A small masked image model, trained from scratch.
Model: 10.2M parameters, 32-pixel images, encoder arch vit, encoder norm rmsnorm, encoder activation gelu, encoder num experts 8, encoder layers 12, encoder width 320, decoder width 128, decoder layers 2.
Training: 33500 steps, batches of 256.
Rows from block 8 of the encoder of a small masked image model, named by matrix and row number. Rows with one number within an expert belong to one neuron, the router's apart. Each number is 200 + 20 x the weight over its row's rms, rounded and kept within 0 to 999. All counts start at 0. After the name is the row's rms in percent of the matrix's.
Before each expert's rows are labels from the 100 images, of 14848, where the router gives the expert most weight on average: "lies over" is the class under the peak. Only what is clearly more common there than usual is listed. The data: rendered roads seen from a driver's seat, with toy cars, trees and houses. In brackets: how many of the 100, against the usual share in percent.
# router: router (encoder.blocks.8.mlp.router.weight, 8x320), inputs 107-213
# up: expert up (encoder.blocks.8.mlp.up, 8x80x320), inputs 107-213
# down: expert down (encoder.blocks.8.mlp.down, 8x320x80, transposed), outputs 107-213

# expert 5
lies over: tree (43 vs 1.2); pine (30 vs 1)
router.5,108,197,182,200,194,216,179,184,170,218,207,260,217,211,180,159,169,193,208,199,189,203,200,191,212,141,188,201,194,208,202,194,171,218,195,205,181,208,214,186,188,185,202,209,201,236,238,199,211,216,186,219,210,202,188,194,207,202,182,210,208,216,221,207,171,227,199,165,203,176,186,212,199,200,194,217,194,201,186,196,203,216,184,189,195,189,164,203,196,229,186,203,247,218,205,210,208,225,183,211,179,170,201,168,188,220,222,197
up.0,097,196,200,200,153,155,200,209,185,201,200,166,214,200,198,201,201,201,199,200,199,202,204,199,160,201,200,207,208,202,202,199,202,200,200,200,198,191,201,201,200,200,200,199,199,201,201,200,200,200,196,199,198,198,197,200,205,186,162,200,200,200,197,199,201,205,262,199,206,200,199,204,205,200,200,202,197,200,202,157,242,199,179,204,154,227,282,244,199,201,200,202,175,200,201,202,197,200,201,200,201,198,199,237,200,201,178,198
down.0,084,201,215,197,198,197,198,202,206,252,200,200,211,200,201,199,198,195,303,201,201,203,200,216,200,199,199,238,200,201,199,200,209,202,193,200,232,197,212,203,201,200,158,199,222,200,202,200,199,200,199,199,189,199,199,200,200,198,251,202,198,202,250,199,198,202,200,200,197,201,202,193,162,198,197,219,200,200,200,235,201,200,286,200,200,205,201,203,201,185,200,163,200,201,169,271,244,201,200,201,199,200,198,200,203,199,203,198
up.1,100,199,201,210,202,197,201,272,200,201,199,58,228,200,206,199,199,199,204,200,201,198,198,198,203,201,199,217,202,202,200,199,200,198,201,200,200,200,198,203,199,201,201,201,200,198,199,201,199,200,205,201,202,200,199,200,200,200,198,201,201,198,198,199,242,199,199,199,200,201,209,199,200,185,200,205,201,200,199,134,201,202,198,200,164,211,201,249,199,200,201,198,199,98,201,202,199,200,170,199,201,202,153,199,198,200,199,200
down.1,151,201,199,197,199,201,199,153,138,215,199,197,201,200,200,200,194,198,198,200,204,200,200,201,201,200,198,196,199,201,200,200,200,200,260,200,220,199,200,200,188,198,206,199,200,199,201,201,207,199,200,200,175,199,200,199,199,199,200,202,200,203,200,198,189,195,215,200,199,178,220,199,200,200,199,200,230,200,197,221,201,200,199,201,188,232,200,190,200,290,200,196,198,206,201,200,209,210,190,199,201,203,199,202,200,193,183,198
up.2,116,200,190,201,201,200,200,199,201,201,199,200,201,199,199,193,201,200,196,202,187,201,199,198,200,197,241,198,200,198,202,201,200,201,200,201,199,199,200,200,200,202,201,200,199,176,200,201,199,197,201,200,200,183,201,200,198,218,202,201,244,200,200,200,203,223,200,199,200,198,201,199,200,200,207,195,199,223,199,180,200,198,196,200,199,199,199,199,200,203,202,203,200,201,197,200,200,203,200,200,197,202,199,201,207,200,201,194
down.2,077,202,199,200,200,200,197,189,188,199,203,200,201,197,201,143,200,201,206,200,206,183,199,200,198,204,189,198,202,198,200,199,202,227,183,201,172,199,145,201,200,200,204,195,198,201,201,218,201,200,215,197,201,197,153,202,198,195,203,199,201,200,197,145,232,183,201,201,199,199,194,193,199,204,203,196,97,270,202,198,198,199,204,221,197,205,199,197,199,196,199,200,198,190,208,196,201,200,199,202,197,201,203,197,200,200,219,202
up.3,145,201,229,199,199,195,201,175,200,199,200,200,198,199,200,200,198,201,200,201,200,191,200,201,223,199,347,145,200,200,207,221,201,200,198,199,200,200,201,200,245,200,199,199,200,193,200,200,200,198,197,199,199,199,200,201,162,196,198,200,200,200,200,201,199,200,181,203,203,201,199,200,192,202,199,200,200,200,203,256,199,200,199,201,228,200,200,200,200,200,157,200,200,164,192,216,200,200,200,201,202,200,202,203,204,111,231,200
down.3,161,198,203,201,201,196,199,200,200,200,201,205,199,207,199,201,201,207,200,198,200,202,199,201,198,156,201,200,209,199,176,208,199,196,201,199,190,199,202,200,187,199,198,200,139,200,232,201,200,197,200,200,202,198,161,200,201,195,236,200,188,201,201,200,200,200,201,186,200,200,204,200,185,199,196,204,201,200,200,273,192,196,206,200,200,198,200,199,201,151,203,198,206,127,203,211,201,203,200,201,228,200,173,200,200,200,267,200
up.4,129,204,205,202,203,199,201,215,202,262,199,200,200,204,201,250,199,215,201,206,200,198,161,296,143,200,200,196,198,201,199,200,201,204,227,200,203,199,198,202,200,205,194,158,198,200,247,200,183,171,200,177,200,199,187,201,200,118,199,202,200,200,200,186,199,188,201,205,198,200,227,201,199,202,202,202,201,200,199,204,199,200,197,197,200,219,201,200,199,112,202,203,198,222,196,204,193,201,244,199,201,200,216,200,200,199,201,201
down.4,136,190,198,201,196,197,211,199,200,201,200,201,202,196,207,205,201,201,200,201,131,195,200,247,194,200,196,200,201,200,133,199,196,200,200,210,200,201,200,183,131,196,190,203,199,201,212,201,186,200,212,197,200,201,200,200,201,248,199,200,231,199,199,235,202,199,174,198,200,200,200,263,224,199,200,215,231,201,194,189,200,201,273,199,194,174,199,204,200,200,199,200,258,212,200,203,188,219,202,202,199,199,200,196,202,201,254,202
up.5,078,203,201,200,198,200,199,201,197,198,199,258,199,199,201,199,142,199,200,196,192,201,197,186,201,196,278,157,202,201,200,202,200,142,206,199,199,234,199,201,199,196,202,203,215,201,198,201,199,200,198,202,202,200,197,203,200,199,198,194,199,200,200,198,200,202,214,200,201,201,200,197,189,199,227,201,198,201,207,209,202,200,186,200,201,199,198,75,199,200,191,199,221,170,200,219,200,201,201,121,195,203,200,198,200,200,200,200
down.5,078,198,202,201,204,215,199,201,264,200,206,195,195,202,199,198,201,200,202,200,206,204,202,201,202,204,201,200,201,197,200,200,199,198,199,197,199,202,198,202,201,200,200,200,200,199,200,200,200,199,199,195,199,198,204,199,199,196,206,191,200,197,200,197,259,197,207,199,200,201,198,200,201,201,196,275,224,200,200,200,191,221,200,223,200,188,200,375,200,201,198,200,200,199,203,205,199,199,186,199,263,200,200,200,198,200,200,202
up.6,073,202,237,200,200,201,202,195,205,201,200,199,210,228,140,199,201,203,201,207,214,200,201,199,201,204,200,199,201,200,200,200,200,200,241,200,239,203,200,201,201,202,200,200,198,200,200,199,200,204,199,183,199,208,198,200,201,223,193,168,200,200,196,212,199,201,199,200,199,191,144,202,196,200,200,200,200,200,178,200,200,197,201,198,193,193,200,200,199,200,197,188,200,200,201,202,200,200,200,200,200,154,329,200,201,199,206,200
down.6,087,199,200,195,201,193,212,200,199,199,183,200,199,191,256,195,200,200,200,202,143,198,193,200,201,202,200,199,199,200,200,198,200,199,196,200,200,164,202,199,199,200,195,194,201,216,201,198,194,191,200,205,183,199,200,200,202,200,206,240,196,202,199,200,196,201,196,201,201,201,204,201,200,200,200,191,221,200,199,200,199,199,201,200,197,343,246,200,200,202,227,200,199,203,200,199,199,198,205,202,204,198,200,201,201,200,198,198

# expert 3
lies over: road (100 vs 34.7)
router.3,097,215,206,176,201,238,197,228,206,197,199,176,168,210,197,182,163,205,197,160,208,225,199,179,201,172,202,199,208,203,215,202,198,217,204,212,178,180,196,231,190,194,200,177,240,199,185,218,193,218,224,205,213,191,182,214,191,168,229,190,211,227,207,194,203,194,187,203,207,209,192,179,162,209,205,228,196,214,216,159,193,202,218,208,182,181,216,193,198,222,188,206,180,217,193,219,219,164,170,202,208,207,152,204,196,183,194,217
up.0,123,193,201,199,202,199,193,179,200,199,200,204,199,200,200,199,201,193,200,199,201,202,201,199,141,217,200,200,201,252,199,199,201,198,188,201,200,199,200,200,200,202,199,200,201,200,199,239,204,197,243,202,199,200,182,198,194,200,198,202,199,200,199,199,200,200,199,200,204,200,221,198,192,200,200,214,199,199,197,202,195,200,200,199,200,199,199,201,200,167,199,201,199,199,202,201,200,200,201,198,188,200,197,205,202,200,199,200
down.0,123,203,194,200,199,198,200,193,198,200,196,202,158,197,203,208,199,201,198,201,200,148,201,200,247,198,197,192,193,203,201,243,201,200,200,200,196,201,201,200,202,190,199,200,202,204,200,199,200,199,197,201,206,200,200,199,246,172,200,200,183,200,333,200,210,200,214,199,201,178,200,198,200,200,201,193,200,200,200,221,200,191,192,200,201,201,202,196,200,195,210,128,200,202,200,231,203,200,199,201,193,199,202,201,199,200,199,197
up.1,116,194,165,198,189,200,208,196,200,202,201,201,197,200,201,197,200,199,200,200,210,200,195,200,188,198,201,200,198,199,179,200,196,199,198,198,201,199,204,200,201,210,215,201,198,201,199,201,203,201,199,78,201,200,201,198,200,201,200,200,199,201,204,201,199,198,200,23,200,197,199,260,197,195,198,196,172,200,201,201,200,206,207,198,200,200,202,199,198,172,195,172,202,201,200,147,201,202,201,198,199,199,200,200,201,201,205,199
down.1,122,215,272,206,201,200,201,198,141,204,199,210,202,224,204,197,201,222,209,201,217,182,189,182,200,262,201,200,200,199,200,199,199,199,198,189,198,200,200,200,200,202,200,198,199,201,203,201,287,172,194,201,201,197,201,202,77,198,209,200,200,197,191,213,197,198,200,339,198,286,245,203,202,200,203,198,200,202,199,199,201,196,200,213,197,199,197,199,201,205,199,194,202,201,201,194,180,204,200,149,200,207,201,183,222,230,200,172
up.2,074,177,200,200,199,200,195,142,200,202,200,234,177,203,195,201,201,195,200,198,201,200,147,199,204,201,199,154,206,200,201,201,205,228,200,212,201,200,198,200,197,225,200,198,199,201,199,215,168,203,271,200,216,200,199,203,208,199,202,200,197,202,198,199,192,196,198,202,205,190,202,201,202,202,206,201,201,199,202,200,200,201,195,201,205,198,201,200,201,191,268,197,222,465,159,200,200,198,198,200,225,201,203,202,225,199,202,200
down.2,086,188,202,204,199,202,200,204,198,199,198,39,195,184,201,197,202,238,200,211,176,198,202,215,197,207,200,201,204,198,201,202,200,200,198,199,200,198,201,237,199,200,207,175,199,188,201,203,200,184,200,201,197,155,200,170,202,218,183,197,186,204,197,174,200,202,195,198,192,186,206,199,199,197,200,229,184,192,202,200,202,202,197,202,200,204,202,209,199,199,198,212,199,0,203,220,216,197,189,198,198,160,200,197,203,199,199,201
up.3,019,199,200,193,176,205,179,204,200,200,205,200,208,200,198,205,195,184,209,185,187,208,198,174,197,182,197,198,207,211,191,199,219,195,202,200,195,201,198,212,191,199,193,197,207,200,205,204,199,208,225,201,191,199,204,199,200,197,178,198,186,207,197,202,200,199,199,206,201,213,203,190,202,199,196,196,204,202,203,197,198,193,201,219,201,203,203,199,205,195,205,195,214,196,199,208,201,197,201,199,198,205,192,198,197,196,190,193
down.3,018,195,189,195,165,174,200,203,200,202,193,183,213,207,198,200,195,208,194,197,192,209,231,203,215,200,206,183,194,213,199,194,242,198,168,200,219,212,205,198,199,221,206,193,194,200,210,185,215,211,219,180,195,188,204,201,212,216,198,200,199,223,182,263,203,200,204,200,200,168,205,197,202,186,204,229,200,201,206,194,187,203,195,225,221,197,195,214,198,192,209,196,204,194,220,220,205,200,216,174,237,190,181,196,210,186,210,200
up.4,090,196,198,197,201,202,216,202,200,201,201,201,200,189,198,201,200,201,204,201,190,202,203,198,200,199,200,200,202,202,105,199,200,201,201,226,198,203,221,202,197,195,199,200,196,200,199,201,199,320,179,200,203,198,211,202,200,199,197,200,284,205,199,192,204,200,200,200,193,198,218,200,199,200,200,198,201,186,199,198,200,199,203,199,202,203,197,200,201,196,204,196,184,199,194,202,199,190,202,259,198,201,152,200,163,199,201,189
down.4,074,201,159,200,270,193,200,198,198,220,203,218,253,200,202,198,202,200,200,201,234,197,201,217,201,199,196,198,212,203,198,192,201,170,201,194,212,198,200,197,197,200,197,198,214,196,201,200,194,198,213,151,194,206,195,196,198,200,195,199,195,197,194,215,202,216,189,197,197,190,192,199,207,203,201,205,200,216,203,202,201,203,205,307,205,199,204,202,200,201,199,200,226,202,206,151,189,266,199,198,194,206,251,197,201,206,204,136
up.5,032,201,183,200,204,198,190,196,197,203,195,203,212,202,205,165,204,192,214,203,177,229,238,198,184,194,200,102,196,205,193,189,193,200,186,217,203,207,199,208,192,202,199,200,209,201,211,202,202,158,216,193,201,199,200,197,192,200,173,200,202,195,204,211,194,202,196,200,192,252,200,197,175,198,170,179,218,201,201,200,198,183,201,202,196,207,209,203,195,179,196,167,200,217,194,205,194,201,202,214,200,196,198,195,192,195,196,196
down.5,037,205,178,190,198,201,206,202,205,221,204,194,208,200,209,202,195,195,192,204,196,199,198,199,208,231,189,236,218,194,197,157,217,203,196,180,208,204,201,207,200,213,197,195,203,198,202,208,194,204,106,200,204,190,196,195,187,291,188,204,201,288,195,214,204,207,198,206,200,198,213,205,165,186,206,201,198,195,206,201,202,163,201,200,195,198,200,204,202,196,202,198,202,209,212,200,227,219,210,173,198,201,203,198,254,199,202,195
up.6,104,198,191,202,196,200,163,200,200,198,199,202,201,196,199,199,200,199,200,200,196,198,196,199,199,197,200,195,76,243,190,202,260,199,201,202,200,201,201,199,199,200,213,200,195,200,203,200,196,206,202,200,204,200,198,200,200,199,155,200,200,199,201,201,307,199,201,199,196,191,200,203,199,202,201,200,241,200,204,199,202,199,200,198,197,232,200,199,199,201,206,198,262,202,193,198,201,200,200,202,199,201,200,201,201,200,112,200
down.6,117,199,198,200,197,200,201,166,199,199,200,197,197,202,200,217,198,200,204,199,200,200,206,200,203,200,170,200,239,199,256,201,201,200,201,199,198,202,200,199,197,201,203,202,175,198,200,199,202,135,200,201,199,211,197,198,202,308,197,200,200,201,199,201,102,212,198,201,202,201,303,203,201,202,200,202,198,198,178,201,200,200,140,180,203,200,200,252,199,200,201,198,225,187,199,132,199,201,200,199,115,201,200,199,223,199,208,204

# expert 0
lies over: truck (62 vs 4.6)
router.0,092,178,169,193,197,186,200,213,203,180,182,167,168,214,187,177,172,229,205,197,218,221,181,159,178,238,187,227,192,202,189,181,199,185,193,208,192,171,210,196,202,193,188,213,194,184,198,207,206,208,230,189,210,206,195,201,199,189,186,228,225,213,219,223,208,213,218,205,208,195,254,222,164,200,210,191,233,187,209,165,194,211,205,200,175,243,206,203,197,190,198,206,231,174,219,201,216,219,167,203,183,200,196,178,199,199,190,185
up.0,112,202,189,199,200,200,169,200,198,197,199,200,200,198,200,185,181,201,220,200,200,201,200,162,200,198,278,200,200,269,211,201,201,201,204,200,200,200,199,203,149,200,198,201,199,231,201,200,201,195,188,198,208,204,226,201,200,200,199,200,199,199,134,204,199,213,207,201,203,198,202,198,200,200,200,269,214,201,200,200,200,201,192,182,171,179,128,200,199,199,199,201,203,219,198,197,198,200,168,195,197,200,200,201,200,200,207,204
down.0,085,222,202,205,199,200,201,215,200,201,204,200,197,200,205,199,200,226,200,209,200,201,204,197,200,200,199,206,201,200,198,201,197,199,202,206,206,204,199,226,201,196,201,199,202,194,214,203,233,200,178,203,200,198,199,201,202,199,200,200,200,199,177,201,195,202,200,199,198,199,100,198,223,199,174,180,197,201,199,292,198,197,198,207,199,189,151,200,200,200,200,200,202,197,187,201,200,200,201,206,199,201,200,200,199,199,195,200
up.1,124,200,200,201,200,200,198,198,199,199,200,200,200,205,162,201,200,199,222,200,200,200,198,201,195,189,201,200,199,200,200,200,200,198,200,200,201,210,202,198,200,201,200,199,200,214,200,198,199,200,203,200,193,199,204,200,201,201,208,199,199,201,201,200,199,199,199,199,200,184,199,200,201,201,218,199,206,200,197,200,199,200,206,198,200,131,153,201,200,193,202,193,200,200,200,200,199,200,130,200,199,202,201,181,200,201,231,200
down.1,136,201,200,201,201,201,202,204,260,204,200,163,191,186,198,201,199,199,200,202,200,200,194,200,200,216,255,200,201,199,201,227,201,200,234,200,201,201,200,187,202,200,196,200,200,224,200,201,201,201,146,200,207,200,201,200,200,200,200,199,200,200,219,200,200,200,211,200,200,200,202,200,199,200,142,200,296,201,197,71,200,200,201,199,199,198,200,198,200,201,200,200,199,198,193,177,200,201,223,200,197,200,202,177,191,200,147,199
up.2,100,205,193,199,199,201,203,200,200,200,200,155,280,200,199,203,214,199,185,199,200,200,198,199,203,193,214,199,201,197,199,206,160,183,202,201,195,212,201,199,191,200,206,199,200,203,201,200,199,197,200,198,205,199,200,198,202,201,200,200,204,201,201,200,199,203,194,196,200,199,200,200,200,200,201,199,205,203,199,184,201,200,246,200,199,200,199,200,201,202,200,192,200,95,209,201,200,202,98,197,215,200,200,201,198,199,200,200
down.2,101,198,188,199,204,231,194,213,200,198,201,187,72,228,197,200,164,200,185,200,208,199,201,199,184,204,199,203,198,199,201,200,200,200,197,200,237,200,200,210,200,200,235,200,195,209,200,204,207,200,199,199,214,205,201,199,204,197,200,200,203,199,220,199,198,188,205,201,200,200,202,201,199,201,201,201,219,199,200,201,203,200,193,199,194,195,200,178,199,218,211,200,225,412,223,200,220,200,199,203,200,201,200,198,199,203,198,200
up.3,125,198,200,172,199,304,201,179,213,152,201,200,199,200,200,200,178,198,200,200,201,200,199,191,178,201,200,196,199,199,199,198,202,205,205,198,204,212,204,169,213,201,197,198,200,234,200,200,201,206,199,195,206,202,200,200,200,198,200,199,202,201,200,206,197,199,200,242,204,201,200,200,201,201,190,200,198,199,198,199,200,200,197,206,264,139,165,202,200,187,199,199,203,199,203,197,198,198,198,201,201,199,203,191,199,178,207,200
down.3,124,240,200,201,200,180,192,201,201,199,200,200,200,197,202,200,201,199,201,201,201,199,192,200,199,169,201,200,200,200,201,199,200,188,179,176,200,198,202,201,202,198,201,200,199,193,239,240,267,202,200,201,186,97,203,200,200,201,201,200,248,199,199,200,200,214,229,200,190,155,203,197,200,197,196,193,203,200,200,198,201,118,204,198,195,200,200,205,202,201,203,213,199,201,200,181,227,213,193,253,202,160,200,198,201,211,204,199
up.4,094,200,197,202,201,199,202,198,199,195,199,201,207,199,169,193,201,206,181,200,200,195,200,197,199,159,200,197,198,202,200,203,199,200,223,204,197,299,201,200,209,200,194,199,200,196,200,200,199,200,164,199,236,199,198,196,200,202,199,201,202,199,198,199,205,200,198,202,201,201,122,199,192,203,200,201,199,199,202,200,202,201,189,202,206,199,201,200,199,202,198,203,201,200,199,199,200,199,308,201,200,191,198,200,201,199,200,200
down.4,169,200,201,199,199,172,201,148,180,199,200,175,203,200,200,199,199,189,201,200,205,201,207,200,199,147,199,199,201,208,200,201,31,219,201,199,200,200,200,167,139,190,201,207,198,201,193,198,201,201,232,200,198,167,191,200,207,201,200,199,174,200,242,199,203,209,186,200,199,199,181,201,199,200,213,199,201,200,181,198,200,200,200,200,200,262,200,199,199,227,200,200,200,153,200,201,200,198,201,199,216,198,200,217,160,201,245,199
up.5,108,200,200,202,199,193,199,201,199,19,200,199,200,201,192,222,201,198,200,165,203,200,198,217,207,201,200,205,199,202,201,200,211,203,199,164,195,199,201,200,200,201,150,200,198,197,294,197,135,180,199,200,198,216,199,201,201,200,201,200,201,202,201,201,201,203,200,201,200,201,202,172,200,200,355,199,200,200,193,200,198,199,200,202,202,202,200,200,199,200,205,202,194,201,200,198,169,201,200,217,188,203,200,201,199,202,201,200
down.5,080,198,196,200,204,202,196,193,197,277,200,195,200,210,201,200,214,201,200,237,200,195,199,207,200,221,206,199,200,208,200,200,201,199,200,200,201,199,202,200,200,200,210,202,200,194,200,204,199,200,197,200,199,194,201,204,203,199,198,193,202,202,200,202,205,198,203,200,202,176,268,199,197,198,202,196,200,199,197,272,200,199,158,198,192,200,218,198,202,199,199,198,201,198,200,200,198,201,170,200,205,206,201,220,202,201,200,201
up.6,083,140,199,201,183,200,195,172,195,201,200,200,174,201,200,198,199,202,199,201,196,201,198,199,199,201,201,199,199,215,197,199,165,213,200,197,198,199,199,200,110,202,204,198,201,200,198,223,201,200,198,201,200,135,201,196,200,242,200,202,203,200,198,196,203,90,193,195,113,200,200,200,197,200,196,204,201,200,194,193,199,400,205,200,198,201,200,200,203,199,198,200,221,204,200,208,199,201,202,138,198,201,197,200,200,199,202,200
down.6,067,217,199,184,197,231,198,208,203,189,148,197,200,166,198,194,198,201,202,198,314,198,198,192,202,199,200,200,201,213,253,204,200,200,200,202,200,186,201,206,203,177,196,200,254,200,202,195,198,168,199,199,197,238,208,196,202,204,214,204,199,203,199,201,161,214,199,201,201,220,209,202,223,200,202,200,201,201,198,219,190,205,195,225,197,197,207,219,196,200,201,200,200,242,208,182,200,200,181,200,188,205,197,206,206,200,199,200

# expert 1
lies over: verge (89 vs 16.6)
router.1,096,206,175,220,191,218,212,182,220,209,223,223,217,185,211,216,209,194,189,231,176,186,205,259,199,163,196,204,197,202,206,180,204,210,213,193,195,206,173,191,187,207,193,197,197,203,212,174,195,163,181,226,188,215,231,177,252,162,189,199,166,198,187,177,224,166,213,186,195,207,223,237,213,193,184,181,206,167,166,220,195,188,205,196,220,216,184,219,202,165,197,183,195,215,192,162,198,224,258,211,219,196,217,177,222,221,172,180
up.0,088,200,121,201,200,201,199,199,200,194,202,201,200,201,178,204,201,198,220,199,201,195,187,201,173,201,266,139,201,198,200,204,200,198,201,197,235,201,200,199,200,194,180,199,203,194,205,199,199,200,156,196,199,207,201,192,201,199,178,198,195,199,175,200,204,196,200,247,195,195,201,200,254,192,265,200,201,200,200,200,200,199,198,201,202,150,195,200,200,196,195,191,250,196,224,233,201,199,201,200,202,192,198,200,222,165,201,199
down.0,079,200,199,200,201,195,200,202,199,202,200,200,202,201,200,199,201,181,203,200,200,196,199,201,201,200,198,244,202,192,198,198,194,187,200,199,198,203,199,210,203,201,199,198,207,186,217,204,202,194,202,201,199,200,198,201,131,207,198,201,201,199,192,200,199,184,203,232,199,204,201,199,200,200,195,201,200,200,200,198,233,201,203,197,183,280,201,239,199,200,201,46,217,201,203,134,199,198,202,197,198,200,202,196,199,200,197,200
up.1,080,200,195,200,198,201,200,141,202,201,200,200,200,201,201,199,200,200,199,198,199,201,198,199,200,146,201,199,199,201,199,200,200,198,201,199,199,237,201,192,189,200,191,230,200,199,202,200,198,199,200,261,202,200,199,200,199,200,194,201,200,202,201,201,200,201,198,199,199,200,207,200,200,201,200,200,201,200,200,202,199,200,250,199,200,200,85,202,200,193,200,200,216,199,198,167,200,201,199,200,202,201,201,152,204,200,199,201
down.1,118,202,206,200,201,201,200,204,201,201,200,201,200,200,200,200,200,200,200,200,201,200,199,201,206,200,200,200,200,199,197,199,267,199,200,217,239,189,200,200,302,200,200,200,200,202,195,200,200,200,200,200,201,201,200,200,207,200,240,200,199,200,210,199,199,201,198,199,199,229,201,201,199,200,203,200,199,200,201,201,199,202,200,200,201,201,200,200,200,200,199,201,200,201,200,200,200,200,197,200,200,199,201,200,200,200,200,200
up.2,093,200,201,203,199,200,156,219,198,184,227,200,192,199,207,201,159,200,202,224,200,200,221,199,144,202,202,197,188,200,201,200,109,293,220,200,200,200,200,205,200,200,190,198,185,280,226,198,200,198,201,207,202,200,198,201,202,141,200,199,197,202,201,202,199,240,202,200,201,201,200,202,199,202,184,199,221,201,198,201,190,200,199,200,203,200,197,202,200,200,200,201,199,202,199,200,200,200,200,204,174,203,212,194,201,200,212,200
down.2,119,201,202,199,199,198,194,200,204,267,200,198,199,208,198,201,201,202,201,200,198,200,185,200,208,201,204,199,197,204,199,223,204,168,199,242,199,162,200,200,200,202,214,197,197,209,200,212,200,216,201,202,201,112,194,201,198,197,198,200,200,199,200,200,200,189,198,200,200,198,202,200,200,199,199,205,200,201,200,200,199,200,255,200,197,205,201,198,198,201,256,203,250,186,202,201,198,202,199,197,201,198,200,200,166,202,197,205
up.3,089,200,193,206,200,199,200,200,197,204,200,210,205,201,201,201,201,202,195,200,200,202,96,200,203,230,200,195,199,204,200,197,200,200,222,177,197,186,201,195,198,200,200,201,196,202,200,200,183,199,197,197,198,200,200,239,203,199,145,200,199,202,199,200,201,197,202,201,199,123,200,196,202,198,247,198,199,201,201,220,199,183,201,199,199,192,200,316,199,167,199,198,319,202,173,192,200,203,201,202,197,199,203,200,199,200,177,201
down.3,083,200,200,202,200,201,202,202,202,234,200,194,201,260,201,201,202,201,193,131,178,199,203,233,201,124,199,204,210,197,200,199,202,193,205,198,203,201,201,202,186,194,199,201,204,205,201,207,197,200,200,199,201,201,202,201,201,202,202,199,205,205,200,204,224,200,203,200,200,206,182,266,198,196,193,213,228,200,199,177,191,200,200,201,201,196,200,199,201,266,199,213,176,201,200,200,199,205,203,80,199,201,219,199,201,199,199,224
up.4,092,199,200,201,203,202,229,199,200,200,201,200,200,204,199,198,205,87,199,199,196,196,203,201,200,203,200,199,204,225,198,201,200,198,205,247,165,201,199,192,199,194,241,156,199,201,200,202,201,199,216,199,201,200,200,200,237,197,209,197,204,200,200,193,91,141,200,200,267,221,200,185,196,199,191,200,212,200,197,200,202,187,201,200,200,200,199,201,189,200,205,199,200,205,201,200,198,199,200,140,202,212,199,202,195,199,202,199
down.4,078,200,200,199,200,208,247,190,201,202,200,201,195,233,194,199,206,255,200,198,219,200,197,199,201,247,199,201,201,201,200,257,201,200,197,201,200,191,198,200,198,200,178,198,200,199,266,199,201,189,201,197,199,200,200,197,201,195,199,201,182,189,201,200,201,180,227,199,202,198,203,203,201,197,199,193,211,200,198,200,198,155,200,200,199,216,200,201,200,187,202,205,200,207,205,200,141,198,197,210,197,220,201,200,201,201,184,197
up.5,107,183,199,198,201,201,200,200,197,204,181,210,195,200,198,193,115,200,200,203,200,200,166,33,199,243,200,200,200,200,200,200,201,203,198,197,201,252,202,202,200,195,200,200,249,200,195,200,203,201,199,215,194,199,201,200,200,242,203,202,200,200,199,201,202,212,199,232,201,203,201,199,202,199,317,200,206,199,201,203,200,200,190,200,178,200,202,199,200,200,199,160,214,200,202,212,199,201,201,204,189,198,199,136,196,200,276,201
down.5,161,201,199,200,200,200,200,200,200,200,201,198,200,199,201,182,199,199,200,216,200,198,200,198,201,247,204,198,199,203,166,200,0,200,193,218,198,180,200,208,95,200,196,216,200,202,200,199,200,201,222,200,201,211,191,199,201,202,199,201,200,199,209,200,186,230,200,200,199,199,103,215,201,200,200,200,198,200,202,201,200,201,196,200,194,201,165,199,199,217,197,201,206,197,201,202,201,201,182,200,200,200,199,201,211,199,200,203
up.6,106,200,202,200,200,200,351,198,195,203,198,201,179,208,200,200,184,199,205,205,179,208,119,199,200,201,230,231,201,221,199,201,199,199,200,186,206,194,210,201,199,199,199,204,216,200,201,277,200,202,165,204,207,198,204,196,144,199,195,190,201,200,199,207,196,201,197,173,216,200,200,198,176,194,203,201,201,200,200,210,203,199,197,184,82,201,199,202,198,201,181,201,216,193,209,196,227,199,200,150,201,198,204,196,196,200,202,200
down.6,115,202,201,199,206,187,117,199,196,199,200,202,207,199,201,201,200,205,199,200,200,199,75,202,200,199,201,199,200,215,199,200,200,200,196,201,200,201,199,200,205,200,200,201,202,195,199,174,199,201,257,200,199,200,198,199,196,195,200,201,221,199,199,200,117,198,202,200,199,199,199,201,200,200,201,200,201,200,200,200,201,196,201,202,199,200,199,199,200,200,195,201,199,199,199,184,199,197,200,199,177,201,180,199,200,202,199,201